A small contrastive image-text model, trained from scratch: encoder num experts 4.
Rows from block 3 of the image encoder of a small contrastive image-text model, named by matrix and row number. Rows with one number within an expert belong to one neuron, the router's apart. Each number is 500 + 40 x the weight over its row's rms, rounded and kept within 0 to 999. All counts start at 0. Numbers have three digits each. After the name is the row's rms in percent of the matrix's.
Before each expert's rows are labels from the 100 images, of 14848, where the router gives the expert most weight on average: "responds to" is what is common among them. Only what is clearly more common there than usual is listed. The data: made-up waving flags. In brackets: how many of the 100.
# router: router (encoder.blocks.3.mlp.router.weight, 4x128), inputs 0-127
# up: expert up (encoder.blocks.3.mlp.up, 4x128x128), inputs 0-127
# down: expert down (encoder.blocks.3.mlp.down, 4x128x128, transposed), outputs 0-127

# expert 2
responds to: red (68); orange (58); pink (45); plain field (29)
router.2 089:502462494566460465553439526548541514546465495549393487501543558616474505481416483474423479550545498506539524433529496521464472531475504521513576567460484466534472473497506533541474476509431513520481463468472487515476495518515518457513557574607460566509474507474481459459516507491523513555453521514460524522467506490496418522468546531455502547422542502504461449497506557437430534471505
up.0 082:517512540535451491549441453526527468532551465548521536524479498537506466512511570529507428504592468514542489540435469512538468525532506380524444455489550542433428537457559512497445473496502525482521489470458533473530453480446378499503520479517507510462463480453495550457477471482549495543510472556480418495525467556474576567491475548483497530541594495514468455509497481461537535471554
down.0 085:520480417504547524476548493544353454458466555502538438503557518500462472571488525545531508489479534469547540431554498487467528448512466515475473483483555470476530523445493535513521530446512577501516535458542506510469492581474467521508526496482566451441546470437497542473476514473464425495487483402508506552467566448462532469501475422502501535526457500501454510560561535518509490425479
up.1 083:514479495495455484511564516537467544471507559493496572511491441561507504464450538485470511561465462557541498575645509508424449444517552551466557555487470468443501455486565481493480560516474481424479464463521479525514469522478505423456535489496552455536532508514485512543464451458509531485536515504449516456519469479484438474525513451477533553455521492537496466520604443414455522508466
down.1 076:509513454428520473492422441545547524574462501531526510468467545502492522469438411513471564456486467508492534479466441494544513528468547459490485524463423481556475509444464533485485494487474485502512459480548434486486486456457571438507404519584477526537452477506499476462514462436553501439465531551550567468519542585536477456514500504508553494451456516567528458454490535465589522533504
up.2 100:461469468494503603480604544567439505492479549521518524477513490524486528451542433455601495479465362529503487524446543479526415469510521498465461542512501430487467443498546471540494452475488512558449505499516454556452523509552515566531505472474502480505601473504480500520438448460474508518516514541508470503455522521468504471557497529490490508436500414457483447512522546469475529523451
down.2 086:460494513519525443587445474546573552553541503421525498527458574551525515455434415452423505518548539439539536428497480458466549494527509509498556481525485532496535482555442469487513479524490487510463491508519468499524461433552520382458503505549465534445472535450475477446492460499520535591534512507489503422457481477517497498478469491480497482478552523583495505503503501500569456413481
up.3 097:463499535498495478513466458480509551495451428517608531558521517489509476569501513518561481434525517449530519527482466462558535461491441528512547444601477555455558481442527490491522523533488457468491431525497530535563509482462471532528504511496541513497502473488579579467458469522527528471430526469521483405564456478512597568499453487509456497543534480549531458547486480506498390496522
down.3 106:520450564507540492549448595439462434444525534457538455506487487467538526493516499495517556535513522503504508573477498477487480504540499439472474488431555496420524499549518487414464470480499585497549480569449546399465524513518452516481563529480487419472515478479481489535537489519486505530483401460568540488523516492485480530559590434522424519547512528464457504470468483483534528513562
up.4 108:602523467467518504534503541580515525545569537527448497448469511551505542446474476521436563578502494517522574490565546526420448477547532485574481564428484464472437530482479512482499494505531477475521560462495567526488453501546508455453482518528464507456509474488451486496501549557542436557528490541517482490476528583488468516501566524542531508460534460423504455435463523494485575511445
down.4 091:471530524501466523474499456553447471429459458421542521477490474477487449496526463445561510497510495418517466464482439507535542494495429509479439502563511581492576501522456504509552523528437480540541450557541422482513450488458526538543553496520587491477508514548500517514465447500509558503428526424553492467575471451510550510522469504464469442566546522547477503522519509550557439557554
up.5 094:460502510431494441551509491384526566492455483480531482478444499497531527510489494512504476493544602497501562496530451507436567438548563521457544426533491489492513499528559529487567539463512491464499499544560537474470433481490540465500479554434497505478513541519478487426481502534507570429524527509465537439517457540448550487525420496524457500472553555516513530536558521422438447455535
down.5 093:510441496520383443568438483500521475461487461508510490472461558532534443499481518581445500482499528480524565531497543512537515468556559481519513489494471586483452513474599503472505577518493438497424555445493568598503436472491513519480531535445492502514546540524510543464549512526480493504516548474490428465485423574541522505491433508475495494527485536549570465511541444525458498465509
up.6 088:540495437562541541502455567547513430527496506517445533471540521521534513472557479506440518519439423498512463489522570470458426562514550524509444552441494428568468526460511484530449405526482498476545510468514482492486531466495481478525567513543495465490548511462471480485514572497517476559443471563479519524482530490546438501500488471513511620447498478413508461405508504469532562512476
down.6 073:489556574475524511463481525629490580570431522495524474496524481504466543526510497473543578491470511508535447477552512541463507478470484507461515552564498542547584479469451476519525442493496495531546469508542420523506502552617520460533454477606520497496459536485553456480470443527555514577447508517541530544501505475534533519492491472531473508411547517507510521502471562470500527541473
up.7 093:565487473511557526465484515506501458499473508453543506480491546519557504453516519526598542452447427489441385509522569483498479541486566493471510507541510526516541500481501568548568462568439407458477502487574479502457523424552456549509580452509497522496466408474487528521476519491544442478475542515535550533515489485477454500489543438522556546465483408493531552471511509540510504529505
down.7 088:476550528491440454483533486534522539553473578454510513557515437465522483534479444487516414481485464491528525462538433552506553511420478486460479484519500525552451524435505533484474569475507409540458516507477467575552526567433490546561382548479487466535491568451559512465503510509484461472478528460488414516481500479485472477523492537492585500538542506560553481526521501545527473470450
up.8 091:464529507487476554488580511499478502468493495462522543450498511470503505499518532468553504514484401451476504498473554495494459522555595498511517551447476475534566558492557453506506512466485573492473441462509465477438532532574458473526563480491540444472550470464537488459481426461520487466516473538497478500511495472497509494534490435545498560400491415386522512399546531440495536569527
down.8 078:527525497522493476561433478611535527550526460475521479512468522530530562443511475489549496476485603457546508501494483567430570568504462529487528490493497520540528564453447523530515497530463511492532456523458456482461470482465504432496524533600535592555506518477416459504497481525609497563453492445463551523464484513538495511461521501490529472488582520549525505489514482548482563459546
up.9 093:508505487539480486474516509512527506514464543514475573507504515570526474487457512483537449453530424471521413469503521473483464540445519457445558550530482533536525421451493517537500450561455402476533459488509432525525550469520490595591530517497512507570484422452523520469473510463513510484472558487434545585479541432498452528473525484450555578441538430534533485461538512491499497533479
down.9 083:491555498480500409500488538572517537531522559457505529545526531482501540494409465489467468443514483524488476402517460510515592516416481497430522520492521505553540504483463526481517506478472461478471435470540558587536534517506475499578504544563559533530508551508508522405478514536454428528497565495467476501470516482634481538536501543577472509474479503531536482514555516458509517465485
up.10 104:423462519453482437566527446394533541500487469484445461483444542519542446521480498494466439518582552533494517500568452488456534464539534553507530464557491479497500454529600497479541558479513462499475514492497508474471474473512560471463538506451529512438501531518469507496512507498520542435537573493466475469497452519439574480506429516542461424484534561513526556546510493462411423463518
down.10 088:454521496479422418484429499473471511499514467503574518513477495538499459471479513520447509499463500518512588552462496545566544466539552477489518514510542561459470556466584477502556526517531525522381532446532512536501467460462525436500503452440477516523500586540519508453514534488497541476566506501565491451429463518558571554531416537511536492511433523545520524488534472549475465569496
up.11 092:491455543537530517587423473535518541566495466520408553481513544526535531503432464457441442469638508447530504524505489501458573503514451477554522522501467560525544501512493493450521477523530528485554476522469529448506456450485532442535540505531565555465457507458466523475584498459472532558509514508516514505498469527490456529488464510509407445482576490510499508591474502488479437465547
down.11 086:520524477466434508444572528444439506469466542503610512499480457486516486506539539549535594452439504545466527471488563450500468524483555460438494503540518521542500550466540541457500542493551472517458500467466493498498544450495535570538458467429493429537528510514543557550472545525427514452528539517507511480504536500573577444560422527515541539504473541513529492446525444515556521559510

# expert 3
responds to: black (61); brown (52); green (49); plain field (29)
router.3 116:533563455468469553497538557512447460473552570482565523518493465454487562493609505500568584462434445527470412489495578413494481531487526519457487474467503459460494487449477517536481465456532477471489528490508481564477532501554454553511478461490476468511576445491509484553500508502513478537499444516506520554567559477489496426489493481524550499499424479441543484448468516530587550536465
up.0 101:488488490580482521500490526580510523574565526528465459517515527546474578456448465530509543548496509560507540449539517516484509502543526490565474551367476486511450469485462503499519499545497542545479463452531485551523537503495555387473450495585508529515528554508471471454539486516460433509439488533461531518485547515493429545508488527475514539499498487481444462466537558479376523450486
down.0 108:465520538559488552458531493508486438452460456516564560557491522480481443465533502493568449441479433524442500481479485449520485535450447448458485505576552477440550526505541520551478551502453506487543516547469485475450474606479514594489564480489554448528498468484532525581424429558454523543526516450510531481469476454480525488496501540456537489548510514534512551575507490528533483572494
up.1 122:532485520510563517496487462475436461423438496498464472460500434511528481479419530435516427574561524513484509534539524517479534482503537532518514489537479529510478476536496424505491534495518577486562509537452517504515454491454511488459515496459518492436565502542454537493503536473525493501580572445523420540491489506477480450457417526509396420440590468514478449536548515504469494405516
down.1 156:486493550484571495449484500577556494520451425477489490501525460468521505555479468490495416534557504441537523461460439535569520525469488492466466455526453552489497536557454482499526504587491518486549473551479530481539504486455560457494483545559507512423473551507468437454481450442500496528496536524544423488552483545541525497453550520444433385525498495593500486508496542481512439469562
up.2 101:510541530445581486480499435480468525513457505394533488486474473496503510466499512484553521432453469444467502533550478500532542428550561476527472511538537509471574573506477463472604498493478508511526526547539432462500433524504513405525492526469562426532427539550521489473516466522483486415538508516497515435532495516478524541502459455495545515500524613512518540511531441532525476543566
down.2 084:465480495536401491538502555584585463501514538534536529482513535550477522542504475484426417574463486529507542562448489454515511506484554513542533508500423433554451529482516502466462492479509478556613484513460558521566520509460456533542462483513473511453525513399445522493454469527474594521498493568480534472480522513590493487520529433497477444532489509525553474488490471514508517467482
up.3 093:492538515459531466536468483503461526475436450450450483504553506577560502479548521500505477455499516380509474499515448477452561494572478477524472508517495553489571458499482512478541495570457461425510410504500498483508492496419467475506554511571566525598431459508550521491482537506444517493432512483434495500544471405473493488447481479484505495508569557477531452546512474551452472497558
down.3 093:507571540468524444501508581465536488439511516536442494439511529474504475557564446552480507538539458482460486560441481459449501574511482440542466560499461490460560500439538473454548517544510471485589437546467478512454482511531504497547439504531467536481571468452444451519527558570510567531461502452482534504476458568498452481490498464488484498436558438479534477518592534480500524464473
up.4 091:447499493493578516454487505519429480486503517474553473504499505485490457455525550502524559445480472463509495455529510454489468461504587532465526562426541525481507534548437473509561503480442559553452541533547497425488486515519558430513541445498552449483587485534512418456580526572473479503514485516529610555533497529463490516477482419507534476516490520404476502509499539440488515493563
down.4 085:515509525496513428491427433502458484502503530473575506495484464459434482530467481558496525483480551433472611552490563459506457517519496514468509478512545536520478532494496527469414549503424547513437509478542557525547467476469566492501538509473530467508499477470560499494450472560467496458511465558602516435536568534517554512451498533549536573473406511490414485504545480497485522474564
up.5 106:502479487621488480498495492540519561558451487487472466494490599536548494501494450458467480477538460516432498403468505573528478500521530524449539506528561501529457417501532445517536436546450501505499490485543484494455505497582482476537499552557455550522537480511463508474527501503489518521518507526422511551480551552554429499451569505412488600433501510502522492550523565509493456523460
down.5 092:500493415491477542499553527431499487454459494578537552517483437448483551425540506520463557486542524546515488522524533481466507498518417499467522484513526448496494607448583508461458525455557512487486455489492526482477516583514490537482513503503525415537469507577522528517447437562473529439528513517562485478462519422497456508531537511501510521568453543495511501491508438478491614572474
up.6 090:522512469493555515482545532436495498437547547447548510512495414421486584530483556475518561458516520456503386598519487451501444525540560458491471468495497539530542473488531490526533438446526473467537526477543521500546455471497517483518484519459532447510566525511482504501542522528530536384502463467499511473471481499457519477592506494621486439553517512453528525450510480466520536492521
down.6 089:554448559566431462588471534576519515473514554526482526502509501481500488460443441500439466527452498565495515472501526519488458545524545548538528538464555542510511529464475527500424538537491473473493462464515508508539458454506584486570479508500477528434475499487467451540482471512528481550524480525553535476478465443524497481435572564576475568414560506474478494458536408414497484455515
up.7 089:523482595515475449565487484510531489481464475514507570511432501490515482563537495531493498482457561463478488516504488495560470555500532504482506509524607444483550549535486533500449473516496469512415525492547512486535489482503522483561458438471528438570388513540538495493483414516481519533572493543441485415454541511513552518528591532520527541516468510586445529543494421522525524546479
down.7 091:490574531520534498533528523500517497532462567537522513485543494583521510489542488560474488536503535548466556594491468476502544544557466495517451506503491433483499534398529544499507552524486481470545483499547526474534514489443481455541493504493498520467517527390401524534505443466491579493403591495498519491468406526483494497475504497456480433455521480584528512517465507537395509486465
up.8 101:522528492504446511503459496551453494539488481454413468503527478613511498431471463459517481518498465418479492433514461526497562429523538450544524543477480526493512473505509545555564492521475469507472462472492511491546493451524462535516508470550524514594413493556492550498473569551448389498472522508526448501520482518507499544428479553418477479445533502531537442504455506582462527531563
down.8 109:513517461518463525463540572468458489429544513522524477484483533475510485521556546522559489520457462532543556540475509438450448555502496531469486502540516372456480508535611509427491479507499438467595485528419493530422548518552441484501513500506476514469610436442468447538541553525493565509462443429476513518497518464474508526496559471500489501470481505510520497480496539435502529486477
up.9 086:471532499491511535493489495440467511496518445452455460428532444590524464540448501527511426544575504457486523449505493448523470420511522604504474546437541467506516462524496459554547480514534473542465530466567443535539522504531494479433530487470576465445557480482507481495527569521469403527498501488454492575455511541489501511478455558504470396534526501491440450516485532459470522519437
down.9 094:454510573448418523556565564501521507431488557538545492477479473468493489448506577545517556448467464546518486538528574514451428448556489536538523501491560500532536471428497459485433453446534526491552454507503493528487519478558447547523473484538504486510478491517594491521469514506511448489479417489499501506500549492519478513570529506531497574431536463406488554424562476486484530540505
up.10 127:563504473465503523488520488537525515553535538558479509478498441465477512480469494518468524606488475592540523516532505572470508485468496531490503494416515480485444529520453468512447566464536532518478539439514488508466455517533552478362508506460442482459516568520404487505487459560517470509530451539583424507444440568461488544527481558512507449554530499474450485487474478449514538446471
down.10 122:446539533493511402460502503455483376469474536434496527552555528460552484530528452523517451446491485452421497559525491436504491586508491461473460490534492559456568483428501511497510518557465491435575436555473454513545503553447439559567518503537551499485493487526515477534493499531453525522450503437476540484566507481527510492476532480465484545498568510515563479519533490577522502540524
up.11 091:487566510448572518491489458514451496447559465414535477465540424479529417480485552521550437528523526522531550481506475476513509394513524586584533519443497520486518510498486434528534557499507476525504516491518466454526522537498520498457536545423596475412551485483532493531504549492457443505496437451453517504462481538452505499492473487529462391483537500493494587543536524514471500516478
down.11 081:478473539541487525517491523459485521464558531536520482461503484500473455549511537486493551525467551443465556554452591523517479513572509526484510505495437586539580555442491476473460488479519544492478489504479508603528536536536528498479468504568529538504511534539585489458499514557490442502558485485474520506537595455532502539490493488564522585398517549432475488395553498466516542500469

# expert 1
responds to: yellow (63); white (63); plain field (46)
router.1 091:448454563531485449501429482454534525460459445491497562529525526514531447573463518497485425454548565442515521516459452500534536483482431491464480485567457554509545479502549515478493514505470466475525444531488514499562462531455525552526529512468574517504459532498575580442477444435492551478502535476537492449494440445525565524473507497461438473519570490569515519569556454502487429463550
up.0 118:497501465431468528524585490508511547471512520463452481511536477500515521511467500478450476522493453536532567511569549465507569458505513563477496512506445547468577431452511511514475580453429438444481487509513429486481490517428418512524525501467568518434503527492510517536529496435505510447432508381447540490471508510472512424550464507533471477492574472472608539478528481460485510481471
down.0 121:470454477466495460550500450494557499503514467498430553536514469459525520603491430489517580479497479537487498501531490522449474521508466528509468507438498511481558505410459608552524555465472505461523420488535500484505520563466514495555460580517526547473428518479541449554556462466525499507426560483496437412532509476511466472515450560537562517556542575455533496522486485489456463483507
up.1 103:473518491483465511599462455476530532482532514493497470492498520534501441473511576556401542524509507461491563430487507483501518481538550524534603525501417517490524462518557482461488577547535498564420518497519503465493434404498471487517494464461491437583470503502520493552567530503474527487585519431444584585485495487565490530493522494521559494457511514506516517482508513475453455487560
down.1 097:454482435480462519575536494483507544492504481459447486502529497439484453526544416427510480453497546458495519428523528598497467521466501540518511507541516451510543502504486517423552505476468459515479470468460459569467499518604496531554557567508594495440599468498452477496540441558478554457509496471542453522514464447504483456513466482495529529554461528524493538541555528537517426495439
up.2 110:502521525460548527466572534429489372466526546481461467449470460456483486511546544518549538476462510550510427505499503453506481508500517521483487484480468439467512541498465496475478529486486528520486504520507478529505541505528518520508437575530407467479500497584470417517529527550503560541500521464523568511527514510514515440546516478455467447440391500484565551419481408511494563564448
down.2 113:558535450512525527553552547537445469414534555493451452429510399471455521475503532471514526503520503524495546542458535421454566499487528508491435505458495513487460511516515401495458505507544486531505508504450564532525501432506491521496503498507487490456544514547433559498507534551444558484509540501538526592463464504512508513494545501452399426445505485453501432482517474498578556435530
up.3 104:432585547532489527504566533493488507463519497471435558520511506510502424477530500495538467505471469482496551487585586422477534539541494525507497570504472462482545441543465552498524501598455516478493502489470508560485449512487434530570510510458585466500572515484528513523517485490455531497418497500519508468502498438480523389539460501489516519498569491455490540561554472594526466451456
down.3 097:451459510498495512506496456581546517584542462545472576519537502467492507426444458492472548569552478543541491516520508553491483469491462470488498522465473453482477506515456561505470551520443485456515508471567454497558512547458544565495424522524505498473520560486512446537452427520561429521427509486600531378522475521502551499450485561487568480538479512491537516458468464537505538469480
up.4 108:529511482468457454598486531545483502440536551446508513477481479526503458506521458555376534562464438473492625510489561451554532535579525444520547473497459475440529497491494457448504444542549480516455460535516510504505433469417532522424544514508499507455476525556487456508490505509458537504512512508508471536483485528594531514529532500508583482447522543488460461483456533436505494521461
down.4 100:465474523561491559496530511529422469560462459467515540572506518557512519465519508499562432504464497461501583332473432485512486494467568491497518522531561457476516562531483493477580473570478447493496487494463508508463529534608443536538510448480469508480520458432443506541447433547484496503531491514473461535507515479490518509474455490469532569476489481543471498496467537511509474577470
up.5 100:487495481503419495591542581556532532560524532570432566480521462487561477525429439501439514475536477521546507531540570482484541527520505554498570535523444480462501437518480549470523518536450458445414461474539546564543491441467488478455516553463544486491507534538473505456525451405537537462516530551459505459538497496504529489521483485489509507536557529473494446504519470455406487462474
down.5 097:424523500489538490472510474476493538459514530541484569557508498462438571521501471512556543484405502488499539482518515519442444503548489499486469509446508459491552579418485559549510597495485442444567477494538470467525497559545538535456411501499499493490405455501510442511532446506412486455461536487569529463492471438496488480476510486558542549557469546536447549452529520518496470505468
up.6 103:462560510446503543465457566472477463421493505443531553463469511483573456462568538562569514424474424441506463510447488458492473481486498501476491445499505562464490488496490499474564481553538465495550547529495468493467491578528466517466519472478481459515523477512554498537509505526520449493456437451424501452532530499473534484549480466522554514541552462491490551517544492639590502572486
down.6 096:560518498461518567509551483527505444504481531581571528475537459494490544465540552544488443550569493552480512526430499538454524499477497479494525448575483534537437516554467464519456525461548590496502509530503538415535454434527494454450509498483458480441532484513392518540389466482526502512504482546469467547444520553463580539515494506475484475449482479491451469471499538465509582515505
up.7 099:473414487518446499517496462500533537559492454525429573520524527546581505494470441513512479525573528509498613520572494547477474525522541489523559572472585527553514471465505464452542495528463571475449480551518581553453471500463570479501502465500495489490492497517430516465499498524530486513553490557525449461425466583443462452507461575500485510471531484513498458501507469461453492468571
down.7 087:488557449513539535481527525463477506487497487470486586567505491483476571480481509462517515513460495447469450434535545485504476573502481475522467490530438468486522570511483546561527449521514514465578446461546475507465477594563532528468473491548549421495433536490457474525430498446486445504437455497486487490594476473451499500518469479561536569611472545485443546447531534484519460541488
up.8 097:464472518508448497515543520495551483487444497467435578558527519530524458483473454506496453504537515517508483515583530431421503503516466483510479533467513458566564472514551502516543468538464497473521463494452496591491522485483485450553442406539530474526606495429492542443507495514463512506423457548476512468522441517412519428515457481553442517497492449479526463539600464555508491472540
down.8 094:452510476504450553451526475556503541520519415560461523489490498448465507437444513449471509493461541460552523457527489572473479485498424508514426512509438462506491598488482519511504499515469513475452502432569470494488570537532536513491452487524535492514479517489470443529468410485489405516451507522545522436527474492463472508439498504535442520597455582440459535438488420496501489567502
up.9 089:488532493486469504555536464481555494454509518501453458523500535574515513454448486472418530526470500535497597459603470480494558468514517558498570487484441479541503398488545561492513509516500482518383453487487510552472462464442488463564521467471511456515536506494552528464503523476520528428494429505477553508412439566479494423509569482521500545502546454447496495503492446447461499531496
down.9 080:471467474491500500529512468480525558522480431446511524535487482448512528535544431483412555485495517466505525468555433557477460544541473502572491505462512465479515567494430508547565514492474447524516469466578463538507542541480565533484490584515591481474434510463505428472508419456463519494445529476516578483569517501492508495548457464525504572601514549460488567500503486509520434479470
up.10 105:479527494473434468508550492453499566481494504469477497534475528607513543506439543512417501511487491548508564488569522507488599477539504592535553482453435507551556427494557517493508523500491467487446507470512384555524463446418488496514487474459587521515498541470519517512494490419567476422483504438469525495483476477478489437502469486513458513536554470462538540515536489480446510440495
down.10 092:472544458459492538530487491482525504508546449481451542585503501495468533535512453502491520501475552492492512510488488566464531488483453521507439492459499465495605540426473559523516491463473474542522434463518460492536515645524503504530511556543522496502486522515545398541514466547458510473414486482497531431534489431483460474484481491532575541626459574435467520503478508477493463539462
up.11 086:422515511513441528571554545538502550537483497516400495519514468508560440462490432503424478543522469466552593475624520453514575465535527528522570567520495500511529458529435534471489510552444507468379477488511502558488473476496458488459516501514564513473492497489478467453522491429484522451489454551518518454479495522492487441524525524514507536500588487462471465497520459512470502445500
down.11 080:443490462518515530496521469546538568561508474477480538515469460528521502459454499497547544528386535543509465488547525566459467537482463481459462516482514456436522539478437571530505527460436469462566433518506458474502522524503500513461474498477502476498493510439527480569472425425473450511429499498524509455548518504460458539456447478526523577581525556448483562456475404489575459536478

# expert 0
responds to: purple (67); blue (62)
router.0 102:552535515434591527481575457447455495476524554469508461434423441436539514464489521543483564503478513563483553563522493535502524457564554495530446479478550517504486529570498436442537549502566530456506531516541537431493497460517483439428454483421533438494496497543454487542522537528500494422579494474482458489461479524459531465526454497539486471560514517457471568492518476526523489548494
up.0 092:543531472502503410504473461513548452541524493485490526500449446522531484507463483549454483481508491498425464450479506524523476497565548531452606525492508483459427526546542546504465428501526591488485513454521557520440477432487593519447467455509426469521527542437450461464565485535444476466526583574520542532504506503478532537470514532519448536472446549480434510465522449518447529510528
down.0 090:487492544510494571527518512413453500508538558472450499511563511568471501534400504422461563497507531503499493480540528416462526565503502482560505572452503481478517430491469524444544478544508478473524470452483551514483498454552449526496496545476558517491576493440528520504550517502458498456428508454434448530548525455554447538512524448552527555508532500454387486468520539452508492449477
up.1 111:483449511445487471435541482494536458437544505479476478496495489478551473519405547575544524505484541520442500524508526493498492422534466561443441501487511479442453477549560530579521525509478572492505484481560554546517500457435548535514495459482561488480461455581567509539516430491486472499483523524534439503507428524590527453442522512528519482517547498473525504544541552567404495463553
down.1 118:519463495560425487532439507525465544502531554487505473466475436494475502577486505486510456506458541445484544494507554503605547506486458497495534527510545475497551438528425509533458505466559532502505461476482476529443408488501506541529543500471483487502574489483527492449557474562475507525486493489446527596498606482603463450496507466497525460456467522535453547544539509452450478414436
up.2 084:493481521475474518501453467475494530506472451418571591554471540528454550508524495484514491500497436473457488461486518528518500488529493472509474469510556500474572478497502506527480484555537435414527492551549497523458434526469506604484482395513546469511404475489530517521484469526475507531511466451462441473480447552591511524497575547477552516533533452519486533618501493524543483585468
down.2 083:479526590495505460529425426521516578564550523513536489547468454537539519480480451516488483497475530477520567472464476592488501512496489529463456451555476532604465464501433560574468503518521498510475502513521445529540474500441499511475523524491468584503421541503537495525428436467527494563518526536510544440565534484521457537417538569528483547471471449518495503523442452476495484439476
up.3 086:461487498443523434442465479514483530432477506464527501477492475475592539465464558530443492425505523522436533517517470432498462474548522494489496465522534558505573499573600468449538561565466459477561504476535488465543472466454545537484465450427554444502512481511517547520539511503508517437566571453507482514529379505493496515481499465553448550510505471512558527514561492524523478553522
down.3 080:457475540536499473438484529584504485436512526506559534525467504461465522483498435530458540509496498526451443514480559512546514514382389513523475523499506545462584514456498534579477577475439494504504488477488412504483469506529517589563542495496486467526519476515540511544482497602452444555508526466531592517465559432537475467481529470509487507492456482498475547530522478432477532519505
up.4 076:498527509498543538493495472515537555568484460507484474468527563516491496465520437492482503554489444561549556523487513533492526511438566533523578503495495538553499511559522452502445553431566532516474491439539505457522478519523597477492486468495425518423528575498474508425524464540493490505483432493493450444509539515493478520555444501569523539468462513406457475486518507354509479458475
down.4 078:490526513589575549493512507450485456524484506504456503469463544550517556466445457491498594456471546557475465495493466491470485469472544504488373450464576424468536564533521529456490513549447427501530486486553523503480470480514463478481488509432483450485539422445462456514503543525547461541530562498541483493503494576478535502422541432491490475527465528498450564556481508527559475511462
up.5 094:513446529495455418497495478519631530512476621537484497521486529495540532487524464472472496493443424522475485524519483595510504625481490485473595532502505511481548548552500509515479490450445491545532508501464527434522508440465608490536516456485470545532489539559518488455518465466515505476516533553446520503506494539487472500471478422503489518463497542498462392459485517469473520452522
down.5 090:509453520481506564508498594476456494513585544494485509503504439496515511519422517533544526525533507519521494551546542456465515478505477531509510520438492436455432401563535509487500515588566515517546517482523533508550456431556422500460573440470468442416499439477535441546546512433482494524438477474535491492566498472481496471493510501547464494515554469449469475558478571452523480456464
up.6 105:518547463524530558477552477549490358483499529473538541583489512447461495467585516472526569491491427506441449470473507453506522519420515484476465441519501454465529522471433492576470533524456484516491516520543452490462475504579532548467553468481447443503491508452502480441501506475495439548500480490539505532510469465487529548515454472428527604487486480541496503526415468515565535540518
down.6 104:475509460446504467454460470542574509567449493466471555493490562540550515497508431516461444504506430534530542429454411569474540524466454486445504471537461505520475484534554519492514513528403422500525520548458516458538538499455517503535537530512544558482480483470477547532368451499514481539452524470503509438477502538481455498480554541425511537550522431555487465555475481525469463517513
up.7 094:485512470486454538472552516506501546496496535502530514543504484480507476459529484462508513454398475474484501488442486545514503523488492592397513483483473527500506529498499477561479513410508526566434466470429437526539562574474456522513544472507535496485476444550552473553488494476583523492461426531501527463519557472484491479493518406526622535436466466411456513507515507519538542557444
down.7 102:477486481581530452548432483487478544525522452506478464431489498516518421524497514561507422508599531509495506489586494504496550435507584508480486478525543498520486432581478449485565541519574433421527537486534532465510423424537480465463464517505488502511547485488479456485568557498529507527507482451521482514491484542442514501424484586494415452521528482556490498582499528514514498497508
up.8 093:521528501535496570496493486551462414533476490474535549543480574482478473445577508461485549512421436516501465452437552463479517564498543453578558497465476502449557512520460530512439484525552463513504520538511451494449426526516512527486521388529478543572477541536534449510466517486533514512535439466458532513532612508483477528536499425503546530424476466522475543457453473512496498500472
down.8 084:517535550520470495495486457582496474493466497491464567536542517498489492550520534474473481507501499510495472482486451572558499550422539491485417439590463507547488548494495501556510600525517486478521508478491540428528533476447466487498549535493505481459450459524506565604472485514496428544461477445546519571485475455475434482429563564446502470521539476584462442486497506479551531461431
up.9 087:560493518497481502444493515527560457526527491518614463606433574435472541451558442414483511568486484470433541509420540523534530547464470552526522481553468454537520529483442481482482519457481493520484518489533410511480523474461463478474479482471450546489452539535475470484422462491541474499567454511522563473507502530481551525535504518489548476457408484474516534524445482555494547476498
down.9 085:440519509529526493527469503553401489489509512494438571479533530527554489566555526463545435563576426514550500540519440482448538543507548482567526472523490478475485447517514527539508476554488470491552539537408608485505520482500450490522621521560570531463504476477479471498471495510539522550465479526438505461494499507462398501476578545439517475509540502533467493510500476517487531492523
up.10 085:465509481473478538493490519528489486485522524465468486500502444486524499440476499478519533546492464543465527512528566488468443533573510549494482494386528542450437528531496504506582503455473623500450500439470492515437437525498542498495497476483498516442572513481450468520590499500559426464460445453511520544499536520455492476511511440551499513487530545381513519434528600443530533491459
down.10 082:498507526507472528512526489457477543519498459491547474557467526493514499520377437512466547533500538487526525461439433501575519492483490454449412511518540437506550526544568482481508449492505381544498562528547503487529495535533538568493423527448401528519464507460485501495510530505427521504469499422472507507522469567511511454419556514509510444553518499517469500551571517524543484442461
up.11 113:516411496494481510498452537639573460505499479460571479551482533458527476491530500484468485520423423468480502557426532524558511473429515470478557481519536450444499493514510514449478507500515489527493568539520480481491514544486561523476515432494486541491434526475508509519492437502572462598584463472465478490482545556484542558530542427461495543570495468546515545506453490466549516515528
down.11 104:517511524528460457471464512569520446476516511499541617554558474504538519577590480558554464515538414515488457527469436475451507500489461446495490460599491501536461515506453515529474473501494534472581481525433521546550480501439404480525521503579496492512491499426521492530410476508530478580482494558514494463481501447510484500453495526474493536446567475514483426507440510527528530519512